python train.py --dataset="simulated fluorescence microscopy of cells" --expert_mlp_ratio=0.5 --layers=8 --final_lr_fraction=0
Rows from block 3 of a small class-conditioned image flow-matching model, named by matrix and row number. Rows with one number within an expert belong to one neuron, the router's apart. Each number is 200 + 40 x the weight over its row's rms, rounded and kept within 0 to 999. All counts start at 0. After the name is the row's rms in percent of the matrix's.
Before each expert's rows are labels from the 100 images, of 14848 (inputs lightly noised), where the router gives the expert most weight on average: "patch colour" is the nearest of a few named colours to the mean colour under the peak. Only what is clearly more common there than usual is listed. The data: simulated fluorescence microscopy of cells. In brackets: how many of the 100.
# router: router (model.blocks.3.mlp.router.weight, 16x256), inputs 120-143
# up: expert up (model.blocks.3.mlp.up, 16x128x256), inputs 120-143
# down: expert down (model.blocks.3.mlp.down, 16x256x128, transposed), outputs 120-143

# expert 0
patch colour: green (55)
router.0,109,203,146,197,200,171,232,194,245,152,214,251,159,242,173,226,187,285,192,251,210,244,170,161,173
up.0,089,185,184,179,211,194,190,247,208,149,233,206,211,249,176,196,326,189,266,140,205,243,225,142,192
down.0,104,218,144,207,201,226,262,170,268,223,283,172,271,186,218,228,94,249,178,241,209,208,187,169,162
up.1,089,223,190,167,257,131,192,328,204,161,207,193,215,134,196,144,282,178,231,276,256,282,186,249,221
down.1,112,250,192,261,179,121,227,171,89,227,206,148,209,149,195,324,213,263,181,204,214,159,215,185,240
up.2,095,205,284,199,249,183,214,178,211,199,146,154,220,140,135,203,270,212,169,259,238,252,157,169,198
down.2,094,190,157,164,290,148,148,188,225,189,190,161,235,176,180,196,162,219,138,163,226,113,290,218,197
up.3,089,203,193,201,205,227,194,240,248,165,167,172,188,228,295,191,175,94,196,258,205,198,144,228,197
down.3,089,213,171,195,181,227,205,238,215,161,207,193,272,198,120,198,137,180,234,273,223,228,163,242,186
up.4,083,179,152,124,247,225,244,234,168,209,247,223,228,269,201,152,249,220,182,218,202,228,180,265,190
down.4,091,217,253,223,198,204,172,204,262,173,236,209,249,162,221,302,208,147,211,193,149,175,236,225,218
up.5,099,164,237,211,254,203,238,219,189,268,154,153,159,185,230,237,178,183,255,244,171,143,177,238,277
down.5,103,207,152,251,248,223,133,164,197,179,154,235,154,211,150,225,222,288,256,170,180,289,174,263,328
up.6,096,222,211,220,162,185,159,238,210,183,184,170,171,182,182,217,222,206,128,108,148,251,158,270,213
down.6,090,180,206,210,201,188,173,216,229,215,203,202,191,153,193,98,191,238,191,166,243,279,196,108,206
up.7,112,190,231,203,275,204,203,258,185,250,216,217,221,228,238,179,269,186,284,160,222,181,167,171,158
down.7,099,191,225,223,135,270,165,252,183,217,258,370,243,197,179,265,239,163,181,196,180,194,206,225,231
up.8,094,190,193,197,199,187,192,39,202,159,217,181,217,247,284,206,149,182,178,116,191,202,278,204,203
down.8,104,224,147,181,212,215,224,342,183,211,148,229,228,186,240,185,241,222,203,274,196,270,154,185,205
up.9,118,194,269,199,215,197,194,198,186,204,198,154,255,207,176,205,247,234,176,138,221,239,126,190,171
down.9,145,204,127,192,201,223,202,196,211,212,258,242,277,195,172,222,181,154,193,207,212,167,215,227,171
up.10,092,168,234,260,216,215,93,164,159,179,257,269,179,186,184,190,209,173,220,191,190,205,203,174,287
down.10,096,204,243,159,213,158,241,219,172,226,154,102,203,194,162,157,189,257,187,173,178,230,133,206,263
up.11,093,201,215,271,190,206,231,216,189,190,241,218,255,224,194,187,159,208,163,219,146,200,116,193,221
down.11,089,219,183,121,190,200,221,185,220,192,265,173,228,140,196,226,246,222,206,190,189,193,239,197,221
up.12,101,224,215,133,213,132,225,183,276,179,164,162,167,146,195,222,247,192,171,140,211,279,225,225,177
down.12,095,141,195,256,186,134,222,191,272,219,150,264,241,200,203,124,194,194,200,205,219,180,160,238,209
up.13,104,208,190,141,303,166,197,220,187,286,152,169,220,203,172,170,140,197,233,237,170,238,108,104,185
down.13,098,190,200,208,119,204,221,274,180,248,201,247,248,167,248,210,173,197,158,235,229,173,137,299,266
up.14,085,190,184,160,210,157,181,177,159,166,122,176,268,207,277,219,166,211,140,196,180,210,263,184,140
down.14,090,238,199,197,169,147,219,244,197,271,157,200,210,183,219,201,191,189,151,190,207,158,107,268,161
up.15,100,196,269,198,139,206,195,133,190,137,157,199,199,143,217,201,279,203,120,96,206,243,241,113,251
down.15,103,236,120,202,191,229,157,258,197,282,199,171,212,223,170,196,192,315,116,254,215,217,115,143,215
up.16,094,221,195,195,223,189,196,159,195,109,171,201,185,245,195,215,169,204,151,185,147,187,242,200,202
down.16,079,210,232,208,236,195,248,263,179,265,160,198,138,183,157,234,219,270,138,226,140,206,175,209,231
up.17,093,236,253,207,198,202,144,183,238,228,233,208,183,161,201,162,198,198,167,187,106,129,219,173,202
down.17,088,166,142,219,260,201,235,123,258,258,229,201,177,229,132,203,201,271,254,216,331,222,212,233,224
up.18,083,205,194,194,234,192,208,188,153,252,210,169,238,227,225,187,203,220,183,217,108,227,130,180,171
down.18,088,267,222,194,171,184,163,206,123,150,219,213,215,189,200,207,250,252,165,181,151,227,218,213,212
up.19,117,175,255,187,146,154,166,231,177,183,238,187,207,196,270,208,220,161,163,237,285,198,161,117,208
down.19,107,211,217,174,209,190,128,230,188,172,205,314,244,234,201,244,215,159,219,205,170,157,231,210,158
up.20,085,197,233,222,161,200,202,169,200,246,228,225,249,188,208,220,101,171,259,201,104,157,137,190,201
down.20,100,210,174,184,179,241,202,236,179,201,224,211,242,188,181,229,316,256,234,168,222,207,249,226,193
up.21,128,157,182,162,243,169,181,208,164,242,115,194,218,202,243,247,184,171,95,203,220,241,153,273,208
down.21,121,202,197,225,255,135,239,221,207,181,169,204,214,208,200,163,167,207,159,162,207,178,192,235,189
up.22,130,234,196,180,239,179,177,110,214,192,202,192,155,227,180,153,219,214,229,234,190,209,197,123,133
down.22,087,182,257,183,157,198,271,127,246,195,254,196,184,138,225,134,228,251,160,209,192,203,226,233,127
up.23,090,169,195,185,258,214,178,125,183,213,207,223,200,228,154,189,139,186,236,163,130,300,221,136,204
down.23,110,222,210,211,270,214,277,237,231,185,192,183,191,173,189,181,280,198,205,214,135,187,183,145,250
up.24,116,204,247,208,355,266,190,192,174,212,188,162,192,314,262,174,219,197,211,223,193,244,211,113,204
down.24,119,216,159,181,174,337,207,206,202,234,159,259,234,179,188,270,228,262,181,177,184,251,222,224,195
up.25,115,208,222,111,170,154,211,248,263,207,244,117,190,73,182,163,154,191,257,201,178,202,194,302,233
down.25,113,178,192,185,217,86,199,232,275,178,197,203,285,249,220,198,189,186,189,212,227,181,175,136,190
up.26,106,193,240,212,314,179,205,264,224,161,242,139,220,206,298,217,221,190,167,196,196,190,140,170,223
down.26,103,198,204,230,29,182,214,264,210,84,244,217,195,155,136,225,215,262,189,235,161,215,173,185,199
up.27,107,186,276,202,97,225,226,211,199,207,215,102,214,77,182,185,184,211,139,233,298,182,132,281,199
down.27,101,205,183,177,267,131,102,204,177,167,175,199,260,269,235,230,241,194,253,294,125,189,129,129,163
up.28,097,190,212,205,158,207,197,284,214,193,204,169,210,182,246,230,252,183,222,261,282,92,184,268,208
down.28,107,241,186,198,151,198,123,166,149,203,171,225,245,206,206,228,150,252,190,161,287,258,220,258,179
up.29,099,194,223,184,260,164,168,51,188,212,222,216,235,274,286,203,218,142,171,231,226,261,253,287,175
down.29,102,189,146,226,162,186,229,108,220,203,155,230,257,178,104,233,212,183,191,177,180,235,262,154,214

# expert 8
patch colour: purple (98)
router.8,086,277,215,224,213,163,226,156,235,173,205,200,218,206,188,179,192,208,173,185,232,188,142,175,122
up.0,109,187,167,209,183,200,187,205,199,121,208,204,198,268,229,176,156,103,167,151,227,138,305,259,214
down.0,115,197,175,202,182,190,232,248,217,238,164,196,158,124,148,204,228,306,191,224,212,236,275,174,204
up.1,095,188,233,151,191,243,205,239,209,168,169,172,184,199,101,170,160,213,264,206,316,166,265,275,211
down.1,103,280,214,261,187,267,213,193,190,214,224,228,186,131,184,207,155,143,210,218,271,226,233,254,214
up.2,114,128,181,213,185,182,102,191,161,250,145,201,218,146,255,169,214,102,236,210,213,172,228,232,262
down.2,126,167,250,201,174,204,310,229,240,184,136,210,243,190,230,219,214,236,175,218,205,243,179,180,282
up.3,113,194,222,242,245,183,213,162,171,274,190,230,211,191,142,186,156,165,214,178,196,146,216,193,217
down.3,109,198,202,220,137,198,208,214,169,270,153,328,250,192,246,254,155,246,183,206,112,140,184,212,206
up.4,082,191,262,193,189,193,178,131,173,185,200,220,262,284,287,157,200,245,175,210,153,253,182,259,173
down.4,101,246,126,191,233,224,216,306,173,198,233,170,244,192,280,156,210,202,207,177,194,240,183,281,156
up.5,089,183,155,209,214,208,211,169,174,292,222,269,224,233,256,195,190,142,238,247,191,101,252,207,211
down.5,104,233,200,222,221,201,188,219,190,213,170,201,200,173,261,188,205,188,226,204,206,246,165,139,198
up.6,079,224,224,164,207,194,194,191,261,215,181,213,136,182,206,232,177,245,173,197,180,199,198,191,150
down.6,100,201,182,254,214,178,130,189,207,218,128,206,204,226,164,116,232,125,223,188,203,209,161,236,191
up.7,085,200,150,164,127,242,195,233,211,165,205,223,169,196,285,186,155,150,212,171,179,183,202,268,185
down.7,100,195,245,239,126,258,218,171,244,219,192,210,163,161,251,169,281,227,195,197,176,335,174,259,217
up.8,096,194,232,245,241,154,197,163,214,236,143,204,167,172,160,240,132,172,227,103,222,250,158,163,247
down.8,088,217,182,241,149,163,171,201,219,199,205,211,156,137,270,168,163,149,157,195,175,204,193,240,210
up.9,093,179,246,158,189,274,219,177,238,216,167,130,141,197,224,227,190,169,222,131,165,183,303,172,249
down.9,110,233,174,290,254,288,201,191,231,174,201,249,127,147,175,168,181,221,198,183,181,232,204,140,251
up.10,116,211,253,198,222,245,227,145,224,186,166,156,185,181,257,207,162,127,134,273,237,146,269,251,211
down.10,085,192,140,129,187,138,174,144,231,142,193,165,234,222,163,234,202,169,249,269,138,147,194,125,146
up.11,084,200,225,183,210,181,180,180,187,262,136,232,174,170,170,153,184,125,198,212,198,230,149,245,238
down.11,090,199,177,210,187,241,180,185,170,195,164,239,178,265,330,209,195,187,235,230,136,117,189,203,195
up.12,091,70,222,203,235,209,165,209,126,221,153,162,158,237,224,189,176,133,242,207,219,160,280,193,208
down.12,087,286,227,193,236,197,193,194,155,183,221,198,239,210,194,222,168,178,182,203,219,192,173,184,182
up.13,113,206,208,189,224,164,199,270,226,184,286,210,193,239,230,193,138,183,173,177,236,220,209,201,164
down.13,105,193,249,198,171,224,221,339,259,139,246,210,189,183,113,258,164,252,186,208,177,187,227,263,259
up.14,121,207,178,216,205,188,190,122,219,163,239,179,209,338,230,205,157,147,154,131,181,240,265,207,189
down.14,095,202,221,195,219,212,165,135,193,226,209,217,251,148,209,225,177,187,206,176,209,194,198,217,181
up.15,092,200,260,177,144,194,181,192,179,188,241,229,269,254,128,166,229,294,199,132,216,195,216,150,156
down.15,093,204,150,201,176,235,207,137,228,207,259,193,259,210,145,250,203,146,204,261,182,241,143,154,195
up.16,090,193,228,203,144,162,194,260,187,187,251,198,197,233,289,244,218,171,97,261,129,226,122,124,207
down.16,103,236,171,173,233,128,217,194,195,232,249,156,181,217,217,201,238,287,162,177,254,214,209,172,197
up.17,092,189,213,180,177,214,168,187,157,257,196,136,248,195,202,149,190,287,291,254,234,155,78,255,153
down.17,088,199,193,222,160,270,213,184,215,181,224,295,239,174,200,256,236,119,241,169,169,137,202,209,188
up.18,107,213,138,209,174,201,172,294,209,234,158,216,213,216,221,148,132,168,126,253,158,146,226,230,177
down.18,107,196,200,218,194,155,272,327,183,261,179,264,267,205,147,235,137,282,221,233,216,172,195,142,195
up.19,097,231,141,210,191,220,156,279,222,211,177,213,241,259,201,215,162,136,147,215,121,146,213,178,186
down.19,082,158,297,182,172,220,217,269,230,210,116,233,228,243,189,227,127,175,178,229,177,259,101,255,210
up.20,086,192,205,199,166,226,232,288,182,257,181,218,202,191,67,274,174,140,133,209,166,235,264,291,184
down.20,099,245,203,176,188,213,213,201,157,185,234,229,190,225,136,185,208,205,193,150,179,154,129,300,199
up.21,081,209,167,199,141,184,167,170,223,136,210,191,221,131,272,208,207,176,198,246,255,185,92,166,239
down.21,099,206,235,191,171,202,213,219,247,238,99,206,246,203,194,228,240,146,133,187,210,263,178,164,286
up.22,105,213,289,80,231,182,186,219,249,259,250,171,186,151,164,222,150,181,225,224,283,185,242,224,220
down.22,103,215,174,160,139,225,184,226,247,198,255,210,192,233,270,241,166,154,221,236,131,175,241,195,220
up.23,080,224,208,185,211,212,198,145,193,193,278,212,197,290,134,156,217,136,143,228,171,231,220,126,225
down.23,094,241,153,205,199,203,221,266,196,189,263,143,178,273,184,231,140,141,112,170,201,213,214,205,187
up.24,085,180,227,181,182,281,174,231,172,225,161,188,160,221,240,214,172,146,163,237,200,153,211,200,235
down.24,093,245,201,211,183,271,181,180,173,168,198,199,118,207,157,214,184,248,244,253,129,206,176,167,202
up.25,108,217,193,195,187,190,192,156,246,180,268,174,254,284,224,180,127,168,201,232,181,242,198,197,172
down.25,093,193,238,251,193,223,203,70,274,181,229,195,215,180,209,235,194,162,159,247,225,227,211,215,201
up.26,090,191,217,210,173,253,232,268,173,153,187,218,185,166,232,213,256,113,177,107,168,225,216,256,172
down.26,091,200,120,159,244,226,159,244,198,204,160,224,181,176,189,157,229,278,272,173,266,238,224,188,197
up.27,091,175,194,189,152,202,193,125,214,178,174,148,176,212,265,285,136,83,207,197,210,242,241,240,159
down.27,096,207,162,177,199,193,171,59,153,188,183,225,217,178,187,184,237,222,126,261,171,204,214,248,219
up.28,099,203,254,195,222,189,168,165,180,213,233,146,253,195,196,180,259,286,165,223,243,260,77,163,163
down.28,091,194,169,169,236,222,206,201,210,185,282,262,263,213,197,230,196,83,212,151,203,144,171,160,180
up.29,092,238,169,206,175,230,131,209,303,190,222,259,255,280,204,215,160,139,160,136,169,212,218,213,272
down.29,096,81,179,212,181,209,224,154,266,184,171,174,279,202,195,189,230,206,227,134,266,168,136,208,207

# expert 12
patch colour: brown (68)
router.12,092,147,225,246,196,161,171,244,181,223,121,107,229,209,232,156,190,181,224,176,204,226,225,249,235
up.0,097,165,186,221,242,170,184,183,152,215,232,244,218,200,188,153,295,198,213,178,219,253,182,230,188
down.0,118,253,256,98,193,131,224,217,136,200,244,150,188,188,216,210,181,119,221,212,213,214,173,200,240
up.1,114,195,155,190,152,216,228,112,180,245,233,190,160,248,221,240,196,216,210,170,169,241,203,238,126
down.1,083,159,193,212,228,314,232,228,245,228,140,222,160,179,194,192,211,150,190,200,172,167,185,213,157
up.2,125,209,182,181,191,198,208,177,201,172,271,157,256,241,198,257,282,269,248,231,224,185,138,222,217
down.2,110,10,177,85,211,261,192,181,260,210,159,191,165,193,200,235,202,188,213,199,185,191,184,204,177
up.3,103,224,206,217,217,220,125,193,261,185,204,218,198,169,155,187,217,225,172,149,204,224,164,194,126
down.3,106,119,231,177,197,289,191,210,231,194,192,149,165,166,204,235,219,110,206,218,213,213,188,208,152
up.4,094,212,188,222,190,237,158,158,204,130,275,161,190,201,264,216,225,215,175,231,177,288,160,106,158
down.4,105,206,173,268,203,247,128,200,148,202,261,249,177,177,195,237,186,134,237,205,206,161,175,195,102
up.5,102,259,222,197,203,221,234,144,244,232,227,196,233,174,225,225,188,239,198,234,167,191,178,169,159
down.5,104,98,175,185,196,230,211,189,313,211,184,219,228,181,204,214,201,200,199,157,188,223,158,202,235
up.6,111,195,230,204,220,140,231,199,178,257,232,182,187,177,201,195,256,186,153,168,223,222,153,269,204
down.6,152,190,200,145,189,111,278,215,148,201,213,182,164,218,202,201,205,243,192,192,197,216,185,215,198
up.7,096,181,198,129,202,238,149,170,194,171,224,172,204,261,225,128,244,157,191,192,173,239,186,204,220
down.7,099,125,232,233,220,228,167,185,269,202,202,226,173,223,180,209,197,224,205,190,180,201,202,204,248
up.8,087,252,217,184,248,215,219,155,288,159,197,205,242,170,173,179,155,164,184,167,152,225,222,136,152
down.8,095,148,161,251,213,234,172,219,207,221,182,152,139,150,197,176,227,244,185,213,225,269,204,209,132
up.9,107,246,228,134,237,240,178,224,238,197,197,175,186,207,213,202,170,135,210,155,155,229,186,237,183
down.9,099,86,173,222,217,328,246,197,248,215,200,245,154,192,192,169,219,250,188,169,189,189,216,239,142
up.10,097,177,204,224,273,124,110,182,218,171,205,120,213,158,192,197,215,291,152,253,260,216,123,201,203
down.10,090,109,255,169,190,163,232,226,159,212,255,214,249,231,200,189,204,106,187,208,221,206,185,246,226
up.11,108,201,182,188,228,213,209,211,170,245,157,214,255,103,183,189,217,175,162,173,250,182,115,195,222
down.11,115,227,245,162,181,258,276,223,215,206,232,216,167,240,234,277,180,210,194,204,194,210,220,223,165
up.12,089,134,251,205,203,149,114,191,148,222,161,166,227,216,192,167,204,149,212,175,254,179,193,195,274
down.12,100,259,196,227,206,89,235,224,153,198,179,207,234,203,200,169,200,220,213,182,210,223,179,192,250
up.13,088,200,257,170,254,122,153,225,187,164,173,86,136,196,212,196,194,215,183,198,252,195,139,225,195
down.13,087,121,282,276,213,175,226,222,119,206,260,253,69,160,222,105,200,250,186,189,209,256,209,217,207
up.14,114,244,315,205,275,199,164,191,206,232,223,197,192,168,228,168,208,182,233,228,157,238,170,168,210
down.14,099,75,186,228,214,244,228,177,243,209,243,217,207,192,173,214,198,209,209,200,179,224,196,194,234
up.15,104,162,263,190,172,149,107,223,173,208,237,139,234,184,213,169,265,218,178,181,232,194,194,226,200
down.15,109,132,200,240,181,148,248,247,184,196,287,224,190,211,207,181,179,266,163,195,214,235,192,223,254
up.16,092,204,221,220,212,108,228,197,225,192,226,237,248,241,177,215,237,251,227,87,164,226,117,225,176
down.16,098,150,224,194,221,113,114,219,141,228,195,181,202,215,170,169,182,119,185,216,191,189,179,215,184
up.17,106,220,191,157,227,246,213,173,181,175,217,202,145,206,241,146,221,229,183,216,199,242,156,231,160
down.17,097,207,219,216,193,270,163,217,260,203,190,218,233,205,201,232,193,177,185,182,184,234,199,216,132
up.18,102,176,241,220,197,149,159,198,175,194,167,210,220,186,245,189,287,197,213,142,199,251,194,208,242
down.18,115,265,101,115,192,90,236,221,132,195,185,185,240,229,191,175,191,198,208,200,196,189,174,169,195
up.19,098,192,209,270,235,219,130,185,245,138,208,139,190,185,204,196,219,269,175,265,184,191,109,163,240
down.19,096,146,249,121,210,187,160,200,229,212,236,197,181,194,183,183,193,106,206,207,208,197,192,232,177
up.20,096,170,204,91,155,196,87,127,174,258,195,212,252,153,241,214,276,190,226,191,188,197,166,253,163
down.20,098,200,226,277,193,140,200,193,178,212,168,276,213,195,208,152,209,207,184,229,204,239,207,215,223
up.21,091,167,144,227,184,188,182,164,181,235,262,170,135,156,220,158,249,185,165,202,190,194,161,264,170
down.21,092,117,211,205,193,183,236,226,139,208,255,193,170,170,195,224,197,254,180,193,194,206,234,203,183
up.22,100,173,131,158,220,230,200,187,196,168,193,148,136,144,215,174,254,190,195,254,182,194,156,218,204
down.22,101,164,120,183,223,215,164,203,126,188,290,220,191,168,198,155,208,170,226,223,217,178,180,209,192
up.23,097,155,185,207,227,166,169,218,193,230,223,152,223,216,193,107,230,190,194,163,188,188,177,241,220
down.23,105,164,186,193,211,75,217,220,134,183,212,172,246,216,195,171,206,169,216,222,211,195,184,194,267
up.24,100,157,224,202,193,127,109,214,223,192,227,139,172,213,244,194,254,130,213,232,188,159,228,193,233
down.24,111,158,189,190,191,90,241,233,207,201,198,230,223,200,204,149,201,318,175,198,222,220,209,231,244
up.25,108,270,184,210,253,201,116,193,259,193,194,202,253,199,218,192,230,231,166,202,203,275,200,167,166
down.25,104,118,181,209,183,200,258,197,278,197,243,216,239,189,221,267,196,304,199,162,180,194,215,196,248
up.26,089,204,225,155,195,215,147,258,208,178,166,207,268,180,244,225,212,212,228,185,243,162,203,164,119
down.26,082,101,89,293,220,295,200,202,326,204,158,180,198,184,196,179,185,149,218,193,184,224,214,197,173
up.27,096,225,155,202,185,192,158,288,307,221,226,177,127,183,150,224,211,174,183,231,226,173,153,189,228
down.27,101,175,229,162,208,267,123,170,209,198,224,135,49,166,206,238,211,134,206,202,228,237,200,211,150
up.28,103,241,200,181,212,141,127,194,215,208,254,201,166,184,184,208,199,233,214,219,169,189,163,225,193
down.28,085,134,205,139,192,226,197,189,297,205,243,178,174,190,228,233,203,228,197,189,183,221,185,190,224
up.29,101,188,103,179,183,177,171,201,195,211,260,218,134,264,264,178,250,245,222,254,240,225,127,155,177
down.29,109,128,210,174,191,193,191,193,217,199,236,152,222,211,212,181,210,194,207,184,164,192,191,201,162

# expert 7
patch colour: purple (25)
router.7,106,291,150,242,199,215,253,145,216,147,259,240,208,146,164,228,209,202,163,176,220,206,140,214,207
up.0,086,191,217,205,258,195,164,241,186,198,192,170,250,175,209,148,172,165,197,160,235,223,197,232,202
down.0,096,219,204,215,157,190,248,185,115,218,172,193,247,203,241,250,166,169,162,170,186,223,252,281,185
up.1,086,182,169,248,186,218,184,202,172,190,214,261,228,271,194,291,200,188,158,163,174,209,204,211,188
down.1,073,176,204,160,184,199,193,193,191,101,184,189,211,256,231,194,200,197,245,223,155,186,159,146,252
up.2,080,227,162,207,227,297,170,226,212,170,216,263,164,229,184,229,176,168,193,191,255,182,142,254,207
down.2,090,190,184,182,231,285,199,165,174,179,183,191,219,198,192,175,141,202,219,163,165,174,241,155,224
up.3,099,202,224,206,219,235,251,185,213,137,134,178,173,170,211,195,206,204,146,245,275,133,186,258,226
down.3,110,260,242,181,197,295,214,218,118,267,202,229,152,151,219,243,174,226,179,196,205,171,209,201,187
up.4,107,207,217,217,282,189,174,234,243,228,196,195,310,162,204,93,198,209,275,187,249,245,170,187,171
down.4,106,215,219,137,116,187,234,241,226,193,251,192,171,255,222,225,203,165,173,175,189,208,195,239,174
up.5,109,164,207,213,170,207,182,210,179,249,129,174,149,261,261,126,189,182,186,220,243,164,154,226,200
down.5,103,157,214,274,214,269,217,199,225,190,233,259,148,237,179,191,225,236,221,196,160,162,184,180,145
up.6,093,196,244,155,215,150,139,149,159,147,227,161,225,216,172,118,180,230,302,184,223,294,210,147,232
down.6,091,248,137,281,215,212,144,223,141,138,169,245,263,173,216,259,193,173,207,206,198,225,180,200,213
up.7,081,197,194,229,184,266,241,180,174,193,160,171,128,219,210,171,225,195,206,201,218,152,220,209,175
down.7,088,147,103,168,191,185,179,199,108,162,193,212,289,154,184,196,235,154,234,212,215,197,192,216,245
up.8,117,205,237,166,182,177,192,195,207,189,234,190,217,219,202,183,262,203,101,188,182,212,167,292,185
down.8,095,200,101,232,228,126,244,175,213,133,197,182,215,197,239,251,223,194,250,220,235,202,179,151,330
up.9,123,159,214,125,182,260,163,195,186,239,116,232,184,178,199,78,190,170,109,247,230,200,210,218,216
down.9,131,233,148,318,201,266,205,193,162,204,208,210,213,199,207,106,109,194,273,249,149,238,226,196,226
up.10,102,162,182,236,236,163,157,245,209,280,291,201,172,229,206,233,245,172,251,205,218,267,246,208,263
down.10,101,223,195,172,181,150,157,199,197,199,103,200,195,175,199,246,196,204,149,170,154,200,216,192,191
up.11,085,191,157,226,164,156,197,184,239,269,180,188,233,184,205,105,218,205,206,266,231,148,272,180,239
down.11,093,282,259,167,266,144,216,211,156,220,116,159,240,160,214,223,199,186,178,187,220,178,241,237,160
up.12,096,209,182,211,245,284,186,210,229,241,286,188,166,227,130,185,187,132,225,184,191,241,213,166,146
down.12,098,205,288,170,231,236,192,223,99,212,229,215,285,193,156,195,203,219,222,170,219,109,227,211,203
up.13,114,212,226,129,176,190,183,187,221,301,205,208,214,259,224,208,233,187,119,144,175,270,148,285,167
down.13,098,194,112,225,229,135,226,148,238,255,133,210,217,117,171,213,168,195,233,165,154,271,216,122,278
up.14,081,201,201,177,199,223,205,223,232,207,245,122,232,267,225,281,181,205,218,247,174,153,209,230,244
down.14,073,170,241,210,221,215,149,210,216,163,171,207,163,191,199,87,224,151,230,223,209,229,142,172,253
up.15,099,192,184,185,241,207,94,196,222,205,208,202,222,192,213,132,238,187,168,222,278,198,136,268,181
down.15,083,185,232,263,189,233,207,186,211,188,216,218,231,198,254,164,209,236,215,175,155,225,282,220,212
up.16,091,212,234,163,247,161,118,226,198,140,271,259,227,257,127,178,209,189,154,219,242,278,184,205,225
down.16,073,157,181,270,201,196,234,201,222,104,180,160,185,173,218,161,190,215,251,188,205,205,169,154,307
up.17,116,162,221,129,161,223,185,192,120,195,178,193,161,221,211,185,225,226,211,213,179,206,232,171,169
down.17,098,211,274,297,185,143,211,207,220,177,204,179,189,123,209,217,218,189,217,179,209,175,180,195,167
up.18,091,168,248,187,237,181,152,219,149,232,215,203,274,201,228,197,224,184,194,182,265,196,209,247,196
down.18,106,271,198,194,188,205,152,205,84,268,232,222,199,189,182,278,166,211,170,237,214,177,237,223,201
up.19,117,179,267,133,219,279,181,240,149,255,269,247,136,236,231,291,210,200,230,190,206,176,203,169,223
down.19,124,237,268,67,178,178,179,199,140,230,231,172,226,264,191,227,224,237,181,166,229,163,232,193,129
up.20,081,184,173,226,176,262,220,225,159,217,127,192,146,183,194,150,222,180,208,197,199,206,200,133,236
down.20,093,274,223,179,203,222,208,203,181,233,121,153,199,253,221,211,194,174,182,250,206,166,192,186,256
up.21,129,188,199,182,244,229,183,231,193,208,197,200,124,269,220,151,272,197,260,221,178,245,251,224,120
down.21,145,240,242,168,158,218,165,207,199,190,205,179,149,205,206,221,254,173,166,160,165,213,186,202,246
up.22,079,206,208,259,219,252,130,207,269,180,182,198,234,247,188,221,161,166,202,138,204,198,201,147,227
down.22,084,207,236,145,199,273,188,202,164,203,158,201,237,268,196,233,170,210,194,241,171,287,228,195,243
up.23,099,188,263,153,140,127,198,142,268,171,195,177,216,246,172,191,167,179,187,196,108,246,186,216,201
down.23,094,102,145,170,243,200,254,190,281,177,223,203,233,147,174,181,214,202,161,189,297,255,218,185,230
up.24,081,195,236,123,192,156,275,194,201,184,139,151,75,181,182,228,176,232,226,210,205,169,226,185,167
down.24,078,168,207,221,236,176,159,219,209,155,169,285,166,217,227,166,213,157,227,216,201,238,210,168,220
up.25,095,201,181,202,223,119,133,159,218,204,301,241,151,264,256,203,248,184,265,139,175,261,201,198,121
down.25,108,236,239,192,186,210,210,209,124,261,226,122,127,202,175,174,160,213,227,260,237,112,249,275,122
up.26,113,180,284,107,189,209,200,227,187,212,150,196,235,246,201,117,224,210,236,257,181,183,222,144,185
down.26,114,252,265,88,191,168,182,189,168,236,207,151,166,234,194,237,190,183,191,169,212,145,210,225,116
up.27,113,228,231,172,282,190,146,237,186,219,248,189,254,204,231,124,279,216,189,187,153,235,185,175,157
down.27,091,116,181,190,144,154,215,237,213,172,221,229,208,166,193,235,216,176,213,133,172,167,153,194,201
up.28,116,210,199,243,189,229,183,169,199,241,181,233,201,270,186,171,214,184,268,170,190,230,232,217,204
down.28,099,147,204,218,215,246,153,228,194,166,224,247,175,146,200,203,226,218,198,161,178,156,175,222,234
up.29,101,181,196,174,205,197,166,213,179,222,175,214,195,211,234,195,178,85,239,203,183,173,279,230,235
down.29,113,185,222,233,176,166,223,177,217,189,176,169,235,149,197,140,259,271,221,170,182,197,202,192,258